config = dict(
    encoder_arch='transformer',
    model='contrastive audio-text model',
    dataset='phrases spoken by 400 fixed synthetic voices',
    train_examples=39062,
    time_shift_ms=50,
    n_mels=64,
    hop_length=160,
    input='log_mel',
    spec_augment=True,
    win_length=400,
    tokenizer='word',
    vocab_size=208,
    loss='sigmoid',
    embed_dim=384,
    encoder_norm='rmsnorm',
    encoder_norm_position='pre',
    encoder_activation='gelu',
    encoder_mlp_ratio=2,
    encoder_head_dim=64,
    encoder_fused_qkv=False,
    encoder_bias='qkv',
    encoder_qk_norm=False,
    encoder_parallel_block=False,
    encoder_dropout=0.1,
    encoder_inner_norm=False,
    encoder_moe='expert_choice',
    encoder_drop_path=0.05,
    encoder_num_experts=32,
    encoder_moe_every=2,
    encoder_expert_mlp_ratio=2,
    encoder_experts_per_token=2,
    encoder_shared_expert=True,
    encoder_subsampling=2,
    encoder_layers=8,
    encoder_width=192,
    encoder_positions='learned',
    encoder_pooling='class_token',
    text_encoder_causal=False,
    text_encoder_width=128,
    text_encoder_layers=8,
    text_encoder_norm='rmsnorm',
    text_encoder_norm_position='pre',
    text_encoder_activation='swiglu',
    text_encoder_mlp_ratio=2.67,
    text_encoder_head_dim=32,
    text_encoder_fused_qkv=True,
    text_encoder_bias='all',
    text_encoder_qk_norm=False,
    text_encoder_parallel_block=False,
    text_encoder_inner_norm=False,
    text_encoder_drop_path=0.05,
    text_encoder_positions='rope',
    residual_init='scaled_by_depth',
    optimizer='soap',
    beta2=0.99,
    learning_rate=0.003,
    beta1=0.95,
    shampoo_beta=0.99,
    eps=1e-08,
    precondition_frequency=25,
    max_precond_dim=1024,
    one_sided=False,
    adamw_lr_other_params=0.001,
    max_steps=7900,
    batch_size=256,
    epochs=51.8,
    lr_schedule='cosine',
    final_lr_fraction=0.1,
    warmup_steps=230,
    weight_decay=0.2,
    adamw_weight_decay_other_params=0.01,
)
Rows from block 2 of the text encoder, named by matrix and row number. Rows with one number belong to one attention dimension. Each number is 500 + 40 x the weight over the matrix's rms, rounded and kept within 0 to 999. All counts start at 0. Numbers have three digits each.
# v: attention query, key and value (stacked) (text_encoder.blocks.2.attn.qkv.weight, 384x128, the v third), inputs 0-127
# proj: attention output (text_encoder.blocks.2.attn.proj.weight, 128x128, transposed), outputs 0-127
v.30:492494561431525452422562478486400476574471558509529531451470526521579563470518500506477494523432490544458557477434434574421533479463532544552463577475526479540492535478495550441530526522510528448540580532455496580493430413478504491556511437582578501523568525471506544497504456577560481531528548461418479494437436526522475415554470457426479515529542479447458484529517502500487462518527
v.31:412433525544479473494490525525485504536450516511480486455503513467516504603460428434442476507434495499505498574588410504562527428450529481527442482553550579424591487498555536524552501542455383533526450503518499531523519508497475510533479482563504508518479492554500464461520554471541489493499445514493418526493455537518536521418572498561523579509502570515550484482436519558508515523522
v.32:511589517534483602559507524531521471485561503453609432532449477546516468561514547516512576450541484473481481509496500596472494531402519509515401507482472498526483487518507508518499494526464500517447486496509494482505475488557474457492466479432454560443419468493407524519574478549545445506584586443443485538502525536499522490513451546495513503486500443453469488522482438569529402526527
v.33:567478511436497474458490520523461477538493526400570561465516492516565468481510489496503614509534476518520597494492526550531602525511506477487488484382457459475552506501493558503469518448463498527561493543532571511482479476460514505412461501586486520448501478465467495528551529445487465576494502481449439528520460485475432493514546508434526486532416515509484425506472452458488608498540
v.34:569535536516513550532452499498459487489542571499565520502549470542495502554481493500485504507502430490494526515518521526465481500541496520515458560523473457523488483516528539467496433517511482456567525480556486481497478480543464400446539525460514468439484507502528553487517514483483522530475523478493455539481516551498452525436508472441508477515482558475504507519552488540530505574544
v.35:499469506460572519503401504425506560475473498579499515493483470489527522539545547472519419540453476501504510403475490545420461554482481489487455408502441469486489466515509474534497502515496518517515542501502537509472482530517495507529555548570454555513418519518490562500493464529405460518462514555489488533447460452520491493527488454453493513512444496509441526518476427605485465510507
v.36:457501469553497539525511502533486573490554524521492505482507531568531460493484509494538523489491554467517471493472515541488489535549544533487581513477469521495468505538513405463479498469567513485540519569459506481508488470539442597457463505533500527542494514528520532443551457506461557448578487482475498451547510516471477529482468485515493428493530564452461514486532483552489536493563
v.37:396528520524475551505474424523496469525538553459534441490492489448523468468510475537517600533486477515494486515515507583551451496423488437539501537521522434499449440494488533462473513492524551502479530569530490587530519521551487552481494506526534531484517497464499471500510521502585530529481539481567524526589533473495493525456558557523519452506506510480493475484506476479517544480525
v.38:492503491518465538482437512502516466451497523474496522446483492506509522441493477491505541479456464517479486497466487471506502514480479454479481505499427481471580549477463467496454460448508435529434542584568468516463494450598487559495560500525516509457487457511584516501475465464488552550572418514565469520478526512481497454483502516399490482529483496450509508524571504477522550522507
v.39:460477497477504505474487472490526515570425467487458515505479528498495513484575472537550496467514510467493493471469589422515454520506475504466471505516470453517451547519497526537412506411546499507473414515475494486426521564533560528489456442491500500508560516603513449442492446456528470522535476533502486505476512568452466430462476486542520509529531491499463481464486460497468508496542
v.40:502563460465534458403510485531539468479447536439484456500523485488561553533480487540505486496513456515433542557517518488522502499531526553556504454544519501489534479574480542458511529519460481481475516459465449457479495559498468473482523467436586479529475480515509464550470523434467539560460427478488554498515476401498521507472554493485409582477555494551531494552496524472457537473510
v.41:484541485422538518478443510526529431527455482515471531464573518433452537454504435489515483497572523489437499453508492514484497468485451473487456428505513443469562510477540523479489452388458495472435452485522485549493571533544485473476472513509496529475546504553496577494497462503426541563488486495478553439444511518450480521474512447479502540519449471483497455566474509459493533511541
v.42:479514431448518490478469507528460442520515521473506525500475484531434472496497459469560518468540433534502481482427557539536540491540533456476538528492515490505538446509558513506490525430466516457586465471524441555526467506437471469515510470486555453497553502499514550532460532450468576535506559433514483516481438551534493528557455462507471527482457515492500622539486447467441542554555
v.43:526466551418494478453457446480516431529462473472458557488534468497546583530461484558467490560512421482530482490483499475462566466605449493535539522550522490502530464505442446455490473542476503485536441488507467464494510519482581519474578444533529467492507488508550450512462464465468507428528498506483457459508537476494529519498508464547495561531463498545554528500443461441538512447540
v.44:503539574465551538406551483531602472596462487461553510459476524499495489531492512492484542515548466564495483475511568480460491557515535494569582492432547402489441484537544529500503543485564530516485484498502486571521505482454432497573508487471572575497465443509459604479477519542472468489497499458532611495450527494531560557533472501585540510449544500567446424483460509489493499481564
v.45:539429467513564490458478470494518558545472504529528545510521512421485560446481514495536498456485523484520523543524489484494426580559494547561442507454483425490454537487515496550492487542527471466450433518496503511471435527524500488490495519478478465524496510538499545503559506486466437452558484470560496433444575479468490456504512547571562428410531534487434444514532518518468524477501
v.46:469533493520425501454531537455492500496504499483505507488485479549509439492507450526519482534531531511513464467500495456490456498515495509468514514528470489442509563490473432467450476552524545504443507497490476436463504537510552535527421497456521528483491447534506481517462475547496476475568464457504491461521469521497539477499431564524482449551589504485605499488560504507402468440459
v.47:495505546522444551473504527489498538539500506536571496502491514396446508565541476464491418509565505441503542515505513449441464466474535518581465417467532473556455553521482489487469489496493482440446537491498520494506506507511471474471545492464488519481491500513533520534499501575455473485498473484470420497499458468469548553520452515506527515579511478553571479561461476518469502491529
v.48:472537565564466530551513565527526490509535532492513467442495506554500494477448506475478513458442517528438460457517509556457512583466498510421506510517457516538465457543465509517503425492484452527487497482541524444500450483499509506560536572445455555429407527445527514493554492501476539508465507461525575572483496465469448488518522516429496490508513458469427515558510545449563474492465
v.49:605524531526477551464432549484596498468455489519479468501504550542526517523586501495556529455531578526545468503456526529496452494485527471456481426535505477473447454505509470484483464459500455501489476506498560439468532512493495544500479471450487469517478508470523552503537490551473503498586516462482451477451532494490542507501525456513494445563445548483529512493474475515468458497469
v.50:538461470479475399389516526492457525468493468522441459505502552543478473496403389444486470463438494430534452480468427498520538491436514534533504502540542539519466558503523510542480516526545448486482481448570473486536460477481526534512499541501488490543554554497571483514495537491497574453519504490472482490511454541478511457473446506469559490503533507517512498499537514538471498519455
v.51:461441465497464484432501502538503486483481566516470479505449500526467575505475478473566472467487585555490487506506549555546495531564507509518567486505446488547504542501394492495559542466520470488471546482483544498486478485496539490535519487536472445486501466426529426530496485410515501519558570457517533506505474515482486512514472527558463546500577504476462475479490496507501550513441
v.52:553445482491496491524482470545443449548514518504525511459514461465537489532452540447512515523514470573420451549477470467543450532541517573540431540520490522474472502460517457519500467528505498408495543469496458501515438511441424449485573476530435502494425488398504535525571422512440519484544475450479493480487549519508490514550481506489564456465481512507504440565521451490521564463457
v.53:496515493502486477498557472503442507544534474535512421529560509469523543468464504483501516504509504498538525560525519502496464503477511461502512511473533443406491494507470529526472530498460469579485468475514560500500468465559469527517490492506569497495476489486512480446507572497422490477486442465504441430548478492534527454480543491452449458437522469484496514445537508431496488482495
v.54:464499496486551518454432454556521502467500475483426451494544550477559490546482510521503478465507502441484518445472459533532514439463521473550523463412480503517514551603579545542526504487513516570444511548582497507504449469508509465549557489559497507482554535539517464478481530510505546426470511460489493468545524577471470499467447483457507514506560491527374485606478557416611533450502
v.55:501475520507540562474483419536527510499491491503563489514563505497513487479529506532530502509520541448513529467449512496486488469536487453512535514498523490522508520475498586481461550511511541471465518488485499548496496512479536517474484493503550540484591499538457504523497537537583578481546530537491536501420464563489521455468517535507516482514495492431482560476494518530543517487508
v.56:496453457463474466472512543526489485520537455483486543520488437486503553476435517543547455519521487522538488482509481448467475468489500517473587571579535444482483541491536486515439532464464473523546478528546460475568514536477534507586452479542505472569490496604518515447518511539490561464442453516565481520569493580544511491484435512540506550464513503446476549420463549501499505425487
v.57:478551469521578605457488469452462486482517518398552442523485471492475452567557484507520515522514477508556488485498547502524483486487502484548428491586472471508418463465510472477477412530503484504511566587477503454488449526533468543508462528392519524474503443531510518528543545581513533486547468468561440567518512487519535518491458513494508432518459560472521430468506498591448450519535
v.58:497570514541494550543457514510487532543478548555586463532498490517477517512535433460489460425538587462514512446446540589474485487552514553430467487420488507606489504474499457491523452516492485514499540514489524439542527532454475509514481466504462535519522519469504576513512532507516536533523514475463515471530449491419495533518498443543488464527426498504507490447521483520412486528515
v.59:500493551474517492431457469483499500504512496526525487516467460510579529524549484552471493486479524510526570478542494473469539518463478483475426400532449482434459488499454497501469546472479499559472477564472505433529492480504530471499516489494511528544470517508500506578522481514523460530528572480518508550513483490493475398523588506532500488504529444467478494475519463517495491466480
v.60:532520546501527472561534559566515506555494525499479472441487513459502511472519540501574486518500527509563547521547567435555543486447572448519499463544528520459471457521472546476523484461512447526520479470495526457469526530471501493432521502464525519550467496462489455514576510487404519465513471477452557539450547508546476474541488483479525559482467467480430473500449483528494517492514
v.61:470522503508517492462443482496565544449497502509484503495462498498555440498467474524550509500501434552451416449473433455479473475483444476467504457517570492468469549438548438479484514461460493545435482525469500490480493436517581479537546443494431441487548499505493493485513417505515461520464437467532481486527509514470558530514382514486502575517530514508554468489489484508522490503448
v.62:451538453496521520540424497521508527500524539498513487519526486536509465452542539472584487493470553527566513482502532524516464537507530499500464496517528497441487511461474495560534498486472451501488509546479527528529442493487504530499496479500519480496494512543516528507490521482548478480487466450502486556548457531503546522548472488490531534491479538469488543527479512453471555458491
v.63:467499464521482464537514445540528554511477600500484517452496479440549487467496525537484459571445493475422472508440422476447443550435524516490497492452534538456525535488550530484549582541498514535527516486518477508472413513454467506516501453601497557458554461492483467524568401539486484501493499520485522434567539489529516492544430499520439526510406528494554480493471464473454450452477
v.64:520488504525471490512506452520502513435495511495510484528509489456515523505500532506493529527499471513480486522540488500474453507562490544518446468465524515494436499531494551506538516461514515557488559503511525488490522465508489454530468512423502477456463512482505447444523447493536523467534445527561494486463531529476496514493548479520492451480549542530503508472526469501494513544488
v.65:473527450428470488448439416464476484537480453512489426454456502567471422562490490528484534526485455588493470457495525477433512490508571407433427464448532557479491470525533506539494493472526496565521551507550510498465498464551543518518509586543503401495523513559543404545442479534524561541507442459490539533521521537518477468555580525570489523470565502502510488522505574467526445556484
v.66:478551492464518528528495453559504513573427501511419515509493483512479505404442502524508509512514502502462503501542486473508531505484474475444486518470442489505496453593459496490503488504417578451500498490486508509521417538436434537532558511499483490525550475466476492428489551480549518528470483485502489511537520479494457497518524502512502534458461452530497510477530471464490403510384
v.67:474493509578434534532440584486502445501398500461533437505489539497495418503549555457534474447550485509494514503443537451532450420439532392483534517530506490514454444456468524474442496501538482558535512523505470499512484512555468472508496510485417556498485495548530491550474550471501503489560544476480495474478515483505509483476512509508496504532510491525476483471461452477557463437527
v.68:544531560419490511549514448503490515521507482507502531465503541581503512525453512502527520448526532480459501498527559484479493552485529489489489459516519547489498506539506441502511455512442508524555466465509451470505523479509521465514521495520481477506528575456486458536460538520465519472478497459457506460472466524531479479543419443429512534477457516422459522506516497521520449519586
v.69:559488559531555473491509504432492511526429532510491497509491463487542480557474486484512453497598460491518510449485475469513542527521521488454555461465523543533502496535510520469454499523450543514571507558443472533494473468457500489453494481486482548506524432440529583455527482425499502503519493459487499530545496481476448539492483408455524550498542517550491534503453448470504448452495
v.70:567489491495529532533549472472464507490523488471470489476481473485505465479483502552434566481479552458490464547505540473541593512484444566476526513470461522516498490496468490440497455426502462475563536525441559452524482557460496484452473541465518455477442503426521503536561503477452553441523488483568472490490529555548481528475529490559518509459475532440526484489470505523529500470461
v.71:456541426504490524493476560508525486481568516470496507533505554499467518475478500518546481456507553509465508477533516500550485505544544496544492481529481494507522507491494467466489518480468483487475534508501487500443570465495509492519484529504521509512469486568500477488459455504505524475485536446466471548513498467502548519473522544515477517497514517480472502502483484449433530530532
v.72:533518498595503510553537530446526503515534493488520451468446514473494441493509561535428520477460506499479534455512523521456491505472558531487524475503510450517529475488482462522491515501451479507527480451515521487504509491553542527521519526489489495540493435487529517534542464480495516450523536519525594498468512499541502459463520489506546487479523522514503469508545496505424384485521
v.73:471516506573506534474572501561488509496515495501544544510487500530473499491434506529478489507481459562481505520454544552479554413494515537514468539500544429589481497501472505532492550453556491568582464448445458429536547486540462507452501461547511514508471487460461457499568477539541502472502516528506513505477451528479528485518417497484455503490472503543504468443531490547492552528491
v.74:528539529529501547468506533441509493517527419563510496525486556487464501505435456536507471475507511512554483490502501531505461495502506495517467542506479541507503465486503494489465510443515559499512458513525547447467494550530467550495461528491533498526508486491543500473555475499553520498500503480499473535503509550524479575484503519449543531513526545428448523483532511556477525491485
v.75:534507515426448478458525474447571518472517436536522470489478524484557494464497500547551494473483431461508457556526534524490477540451513514540519488593532525461506429498521519527531511470482505552505492562546557471492487575539507528540472453462524488544474478533463498538470474514517459541515481421483508523521527544493501524484513501425509455565529533466541499468467502458539513443568
v.76:484504539509572498521519531501460561496516553475533533493483480501530540466506450526454498525515493471460544532491514527492496568467482567481520509534494543530458484537492521478457447507458540497482421487423523520447462472491539508490459441487530503498515496496487556483522603474498502505472511495495485577494439473542478421486514482402490556527509575434475447533529493477553455538466
v.77:493497464502468512505478492569475465450494415485518532583518445473435449516542566483450540540455510504453497494476480450567466500539494507529480505439485549471528536465457546512498572494491409499423483475476528554495475506457490500500483508489518523495451503465524471459480451447471478530547494530553527541479573567559515472510529530499443517503528441499511468442520521454486542459464
v.78:531577478525497466466556495531510554520500445550502500494545478505463471520491538541485479550468480458518543510530531516540501503556545494512433470515441513500508493462541501467533565479451487489553463507552474459494485481498502517476488484517448509533502493483476519513541476511489481502520537448438499535485516477511490518492496555477487504567499486469524496518506546448479522512484
proj.30:466508456498490529500461490609496552456542508493457549436457440491436505472481395488510531500586606387503451440545540505525467512529463466497486460407470476495499467492563452582573517435473467512516458472494506494537491531441463520517521551446422517472473524537468494511535540462508485541471480528487526515479572427499504470494473449556503447478550505560475512543517488533485552532489
proj.31:527540527480545505462519457532477528481504515469516532562451431470500471487502577512533578545490479547496493514498553499545499549563501457532473513428513519466486522515496473455530549426526555482450584442520532485506420452521524472460527505546489432489506397467504530446428499560506482524468501460541467494492473481453488511584488393524531460554515525450537566549517552493491540493505
proj.32:499488475436492462483489524424542493554568470484453498509551544448442427453493473459454502570518533519464540503470449507465466461510516532485518520481529554414557495503583556494541511499503529560570528542464480476481505457476512531517481456585544434575533516485522519473471582543450609516534454458541458494444567434447481525464520509499518479617516554487510611488542522492433564528462
proj.33:528486518478471560428511501476504508435458510572454443499435460497451570493562463476492487529556408555469418419514503426418474532568525512568429532547479528532470560485473417488500508490501510528439507460401526518554496525572520553506522537460490465511496555557500581502433492481519515422408507543477513472474565548494544486532476486537492506533571477475482583437526492540443482456465
proj.34:517467489517523458492484468505548498493469467476432474479508491461503508483486490508522481515530483523522470475492498507524443479418563535466519532474542470469489501520484493538515530514485458494521507494433507491515493514506531525521419446574490507541505504461464550534531504593509543484536477516458530495539450495486491508591510491530481556537482486488503545417478504490475464461498
proj.35:566552512537424524507580524547479456527497472480478491450484458544492445561473526509491589519547477502543526556538419437483478440478531528549519580468460522530520525461503544541578460478451496499503458578496491527518495513503514481511446438486527463447470488499471518448516538425598575478561522458555470455491503529519519544483497488496522563520537513514540542488527574457464545548456
proj.36:447476490460463510411525530475524418474551541520494526522478450485487516469520507537454457481532485526472576516457537506505492521475491494533452517498508553522541414489501527496530493507461531524482511462520486491500475540537545478505523541507492516456551497429491545517457492463529436510457512485483511512440513500541510436486514499477496538545451398568543540452452498510480473472472
proj.37:498500493476518480523493548444489517474482488474485606507551477502551515508490504464457466491574501447497460485513487481444488534535520586490524519463546576507534513475523449541521496505551441576485575508414528360441487458473516426531534469516461460490485479461545537487476525515473466550473499425437526527501509514476546521497492475490509484553491523516409491449479493524479457496515
proj.38:533491496484548512446515444519449502500484454543518475485553470496477487530512530540496519516541505484518466435491541560492583506541564549535513533456538515533467535474542524481495538554489435514454450485418517529498514530521518500506494515478532519480508541478447523453541529420556417543480536451430484494520461527492491473532493458527500527500459471587498484502484506530394497541538
proj.39:533570516513445511486595488537429500446541551517512510504450472502507492518489556507502484538449503513518534531546431562495495491522504475519536448470492535510583423490531473513507509502452479498485510489489490495505444498458475473516524527486496529478504469417537559475464502532523526512444516570474495430541519466490581506552525506469498548493547513493560504526471535464474485515527
proj.40:527454524570539534602438483461408565457447468537528507505518582483472509463446425474498487476510516464519483480469544490450483474435502509402508546526503571473484543469485492509451487509505462473497542438525528542518555462494518498555472461560513482455486489539495475455513438549526519434504525520511539491543523533513460518508462502511550413475477485502416467482494538533549496524563
proj.41:578442511531482507438530511490428560446488481507524469501473486501538535530469566519525468475434474513577517519538454486452444520505537527469564609532469511478432495489463460561479543555473462539520538484493510521515460495491528470539454511532460499497485478528524458450488486504526506456493520561483482544558473543518547508513525541512492519510543523483482505443513443464478515504502
proj.42:509476533504550525423506457543498547451525512470475420455500501486581555491469447481492426529428475532467471507501511464501554525487499538545447504515515469493461454530431492558560451495515526498448523439435515450541534531575508550537440606490452506503502560545457485443521502526440418471539426562539486512550492550500467454493563530490481516548540436490478484503521573530507476491465
proj.43:546561492577459483520563498519428537490476457551531475543462536484460416492501471460499511501498502508505529416568506472536460531436560439520496469485497537561482591474470530569523477438464464478518515459484568510517499559500434482548518493517479525472461496562506488486543456489527513463424490546526518543538427520490511584518467489496514435427537523473444439503511551519498513510482
proj.44:447535504500517485652470524479505541432503560493450483533496514476587438454601543498510495435442450469529486554534384452469462471539500476409448490500508485528583401506474477530523466478471543471499582435522533453521498499480485498483498498508440452547501541490507432486546546480461530540509471515517503478545498503453468469434502499488515478559530583494449587518487514453498452510443
proj.45:457573493515481513517527520448512394504537483499464468503425499546561413553565522529514445452488500474509538483517475551507448455452508478452590525512394527494543460561508493497506507486536532500533577514541501490505504477466457478493498444470487532446492513429504503478455507590470530516432520594434527484486433485510583550466504422482490514526510526498551546480499496448467443501530
proj.46:427445493527520461503493501558575454498600527514487476493486501471461494491495544460494494465449517487481523553423567572529547468471512495513517460501509517514541473535576589450544518516490504511513439555549507555513505490494484535450586552496554536490488545441518498467523530486504497521533523482530489473488533495540413434508470528466504510446475449544472499580433506540559499570524
proj.47:524521529515544493489476548545502507439497525512489434496457521541492501478543520517551588455473432588509457515509463513535496474521502460416520578513478533470535490459523533521512494477474535509553459526533534502507485518481497585475499548494538500581458457538489513516528485475583511532464542491633503500521495478526406514483511488494479564486511476511472534435486489433505509599512
proj.48:562470475490508549503494397442513504503517395541496486584519490467475476524519422527480428472520585433592460539509471510507520432487540464516512474487526534481503524486588529496504548502519511492474570531440400549462486479452518569465463434525500448541562529583485449526473556505479473484575477535489453433506489489503539438460547492522510512523532530562584534528468452484405497480520
proj.49:474531505480532475479510512542432495505513511504528512465522457519480439499485496508462454488445462482480528540498483512527533476520528545547552541491502574473536495529566574480500533556524531525466543518476496551483465488519535534534537511562530517511506477474474514507452480516541517497501492543548477481540484461486465432447456513559477562511568466494476577532515543489529544530493
proj.50:489517488477533506490484481553497520518517557527553533486490419562509533434521545554506530485457506524504555525473572506538540507556466513523488459474462486512522474486418487462421546507467554489508456568484528535476552479568476538530484505456517526500499532465430468559484442485492396429482515564539473521505478513526467513486525480529459503517459510498474524496472466504540474505532
proj.51:553523504557520492480470475546470483500490483485546543491493540504565542514570526477507478544456502462449488464510503455536572554472453499511485522482508526472466494521538512504465487564464536483482461505528453468528530507519435530498508533439542553461541527505518560465476438588448453566451458511505490461411519478533505539520550473479550472496454444475498554500532546508523423496530
proj.52:520470514500541540446536514418540471486451385477508485550486493498450520524557418528492483456479486537551511386546478532433452549529507460465538470497475524476503502531444495529493515476522505534559502495508538519499508548534513549465452527479498435483516552584505493502517488544504538467497533552491455523505445517491528509437560533521432546590478529512495538410485435494511496431466
proj.53:428480498487541534475511552477529492465458514481484537486445478506500498511501544480511478432508497484458485513480511520470530496548516543504468513524490534594476455489500471471529450500545518467508530551463495504476519498482556497438517531437458500529477508508495469551481463438557521509469492493448546568553554490442467497502459502542536473527477494532482474528469472542462523451551
proj.54:503548440483439442526563520455474478504527474523529508516436461528510483452438499536452503460468507537529557538525466484468484554451451540507466586556560524493495441446406417558462437486457489452579506547450537545462513521500477473481466474511418531465552504493484492534509429464450466495474512540472482589547487490567530473468540488555509515550474520537569548383498405509427545474492
proj.55:416493476455462427465497506460462555478535527473423529506476514444502479494456531469508495494486506534468534540516483510497483511459546508451475494482465481444518448485499450568524471499508464507534501482514500488504456477525484436505531504520496454487522471463564527488501527497466426514452451506519511447577468462483513456512501469469501549496530490536509447492497491479452470486479
proj.56:507521475543553507540547500527510496491454476493498461492534479558498452520511536492479473473425556570503488577497515525569490530510463501524465467471482447477465494542436519501572487543532530459504443487551526507497475575475452463430515503472511509443507538441471452484505428437449451481557499493428493464488475472497547511523526462481493482456413447509548418572544558516508537529505
proj.57:514496503480506446507473463504567464455464504524459508470538509475520540458475467478451500510536476537442501507461498565496471552490552573486590496438524526421562528553546497476576469517517494538533534444439543457514549500506525463542538461572516415447449512416499546476537504514508477533517531446434536466527522492480422476513478503520474523585528474509405555466483512439483494516480
proj.58:506488504497523522424534514528544515491522550448450515488498509515549483478507559564527496529471446554446471531480525467545503509532527509525511550509481529453498461496535553477521525486500590545507508467519462559486462488514520482496477552452492533498508510506504495465459527530476500469527515517561522548501514480562480474445454583449505566546513434540474592565495488497496490483453
proj.59:550584459489474479553543520482447522564483472475519500520459522525485465509453509453489539512494541479504489469492483520476524517547526527576540508468468525510513545436532497499537491554489508511524537513491469534435472482509428483503529484518534480436522530488494527477462527482454518505489503530482482484417546459488543600505458487491539520503517580489483567564550532510470491504442
proj.60:497511507466509542441431510417449538460473467515502519562514507504483548437498485449458525491530482473467449503484459499500480455549420492434438513509506526530515541474507502466455566503498585454489535442486503516491469487527540507517460506517466448544508453547504526534448446494563495517463517516559500477562523456428520460474562489539575472481524497522516525500514495444516536473486
proj.61:563523480485451412536558496515460499531510450521515461481518477521476565523496526518498523546464534494583579481518450520548554582523536540571551500538452491550509496482454516590505458512478475482601462532512573517487476564475436542528526466527536512480451505457498503495511481505471538462512525513459479521435447521510449464485556463537485446475462553472459510540500519526521519568481
proj.62:525505522485488537425539474547494494461515433463486519485497518489499505576465431547443463509486516541490462516501471480488529491528499507516528505488476515496499475562497463544521490509506505491533518466436489461497510557515532529447514546460511458469488482460475509494484467480460505518534508508461443503481488487504483482484539475532480515531507459528487481468489515496472476525521
proj.63:495469492429509532449517537422567481515561437524504545546459474490459517504485504506537583483561505503496532478534533504482537465529443444466485493499500514574512519499432478498467450449459513516549474564561562437545571530518509553465563483461503491529478533510529502463515552444526484494505514391521497620435504542489482522474582486430524441512492469515487502456483493534552526497486
proj.64:481510493516508513503519500492468502510476532519505505491487512511486433498511474538501472493493491482474492493469534484537498446465550515489520546492508494552495515493436454454466448542494530409521509502543488516466491509485464549507526456531498536490508500477473505502493505511491504528451494486393562529537419487455481473478502542483532548525456457481523504508486527485498505489492
proj.65:475522532576545402507535527496461495521488527518483558561493497440542446470464522552552454440386509468555430536440519540563478442520476466510627487537509460486504427520504519474495524585486476461472449528508510414573474459418475514471490488478528477445523516498426534436482493541456465514543530542473510503454538512468517499448475522437552463511424538491486459470455376503429526483482
proj.66:493553488522471436550496581488464482535533472472571488508482553475552471540535494511483518453402502535560525494461526601512423475565533457517524458578546522511558434467534497493481508472542472553496421531491496461528553438517520426449490521476505526484446537479476492522490483488487488520528515494460478520492511503561508516505495500527524473568534513512535483520480518549536547505485
proj.67:498500497460534467436531452527465505517589535503477561550512472510490562450452439513509515522450520499534456486459492568532510585574439511572451473489572507517531494465504502534505492460543503491521483483447519458515509496506553496494448504536553442514515452515469522488537489522503443502474475540516491555566517527475532510576477519478513552481501530545509499529516527498453548537528
proj.68:495382552515441459495464549477571510473425506488467411499452455376475517577542549499515483521468501511502448480506503438542528511537454479506498504541482469457479462498490529483501504493544450537448526558473531547543494487507428514461481571419474484456548468541478508492447471490483496580577514501608506497498509497516550481437556472547466474518520499544598514501461454463445531515432
proj.69:487561442461485489548455535523536526461494521468455524439458605495473509472492482498511538522465569541509542556545473464534487500496491473555462533580496483462538511488477466486524473476551490534451478447525523464431571515567567472486496494536511504544459508483432469521527542599532471530485496498515433478478530504531521500531510475553490471495545436484502493485578507508531558545470
proj.70:484460539579444446510474554539486517482513526489473512545505538427516495546520447468527463478518485532489533430506518536501521486528508448432483523507506484499498522512488473552481526522552470485478484433502523555500439502509492506522551455540473525535552528567482490487450487484553461534478536450481544464494473480472492446535455489454459476489530451572461488500446491508426611473483
proj.71:548474531500519510516546491477440517495498482480463498492542431504469527534513512465503480502540479507502488550489488524472544505533481476478490516462489498465476563493485550507509499500517497489511529489482488484534450515469531497498506497550483506482542450461523528540523519497512484510481473497555516474480536516481460524517479452491458523518486481490493518464516537541515460492491
proj.72:425520534432484480543467488512489557483486559516505485483529442490519482482459489475485520519469545502505414552495516511534517517449435468559469499504441460442481573468523532485414502540491500473494518538513513472512487545438466538486498496525581489507467592541435454490499509516457443531469523467487503461537522449453509557575478525460487493496466495467489509487462492488534593479483
proj.73:452449520404523465479443517398529497508552463490496476529452502476492451491564493466487511529503546441549535517493485451500499567565491520472533463431519526476499489517468509502485481506469554515474529514540499583472494514453490470536529493502496485504565492561488486578429469470434456467490543444462500470499528504551435520477555579455557480496538424467538509531501498388518471444392
proj.74:544504500530450461543445446528454499538454511424446490526496525487519450524522535467498528503425526458478489478539519498532533496519487464481533475503491487492576497519494521578525470509522481533516541507515475527543481493542496424501475500486478446463486518479471485471466495507482520515467537512540527501487508428535502526456462486499471522510515500557557467552502521441463537503429
proj.75:486509511549532527507504456536414508502466530484477563550508502494465458517517463467482484538500551498493514458514538511453534464531497488438523531476489481535554520468471520469445474541522488470506514455488478492509478472534483495477481517493413444482508549487564462432534494481503531513450488515486503528465487492501566525464465460532420566460496514537476502508492467577481566503445
proj.76:496471498503461578496446568522542488455465540471494495442469520434470523570485514499533551488529520519527464468525487538487514524470460457469453498506454503471535521457526455514468557472509415528516489472533539463509544553531542463452452580457464541493468503512534521518461441510483526471481518531527484511546570476513490510532517448561507463497545462492530510481496517503495583468573
proj.77:474531515513504454476543442498503514536518554489470469453509506494523477518507478487480443492533490463540516556503494542528482487497495502511490486473484449493455479525515503521517527489526523499485554515520492499499519513474483475516529504558487511467537568492497475514530533506513507452505506539491513441542454448407483529545477550472508502526469548503504481601506565501477464457490
proj.78:513533550525433483504446436497448473525475497511457470515478517480527405481501487464527496527468520509523529455461558508480562454471511475519563522462517471487509433503475496509513489500532495545451563525503506601500485490488451491522523493450473539446469490496506499466483469508487520539515501556518489496524439488513504525496502505555511495437448535524470551531533511484493509415467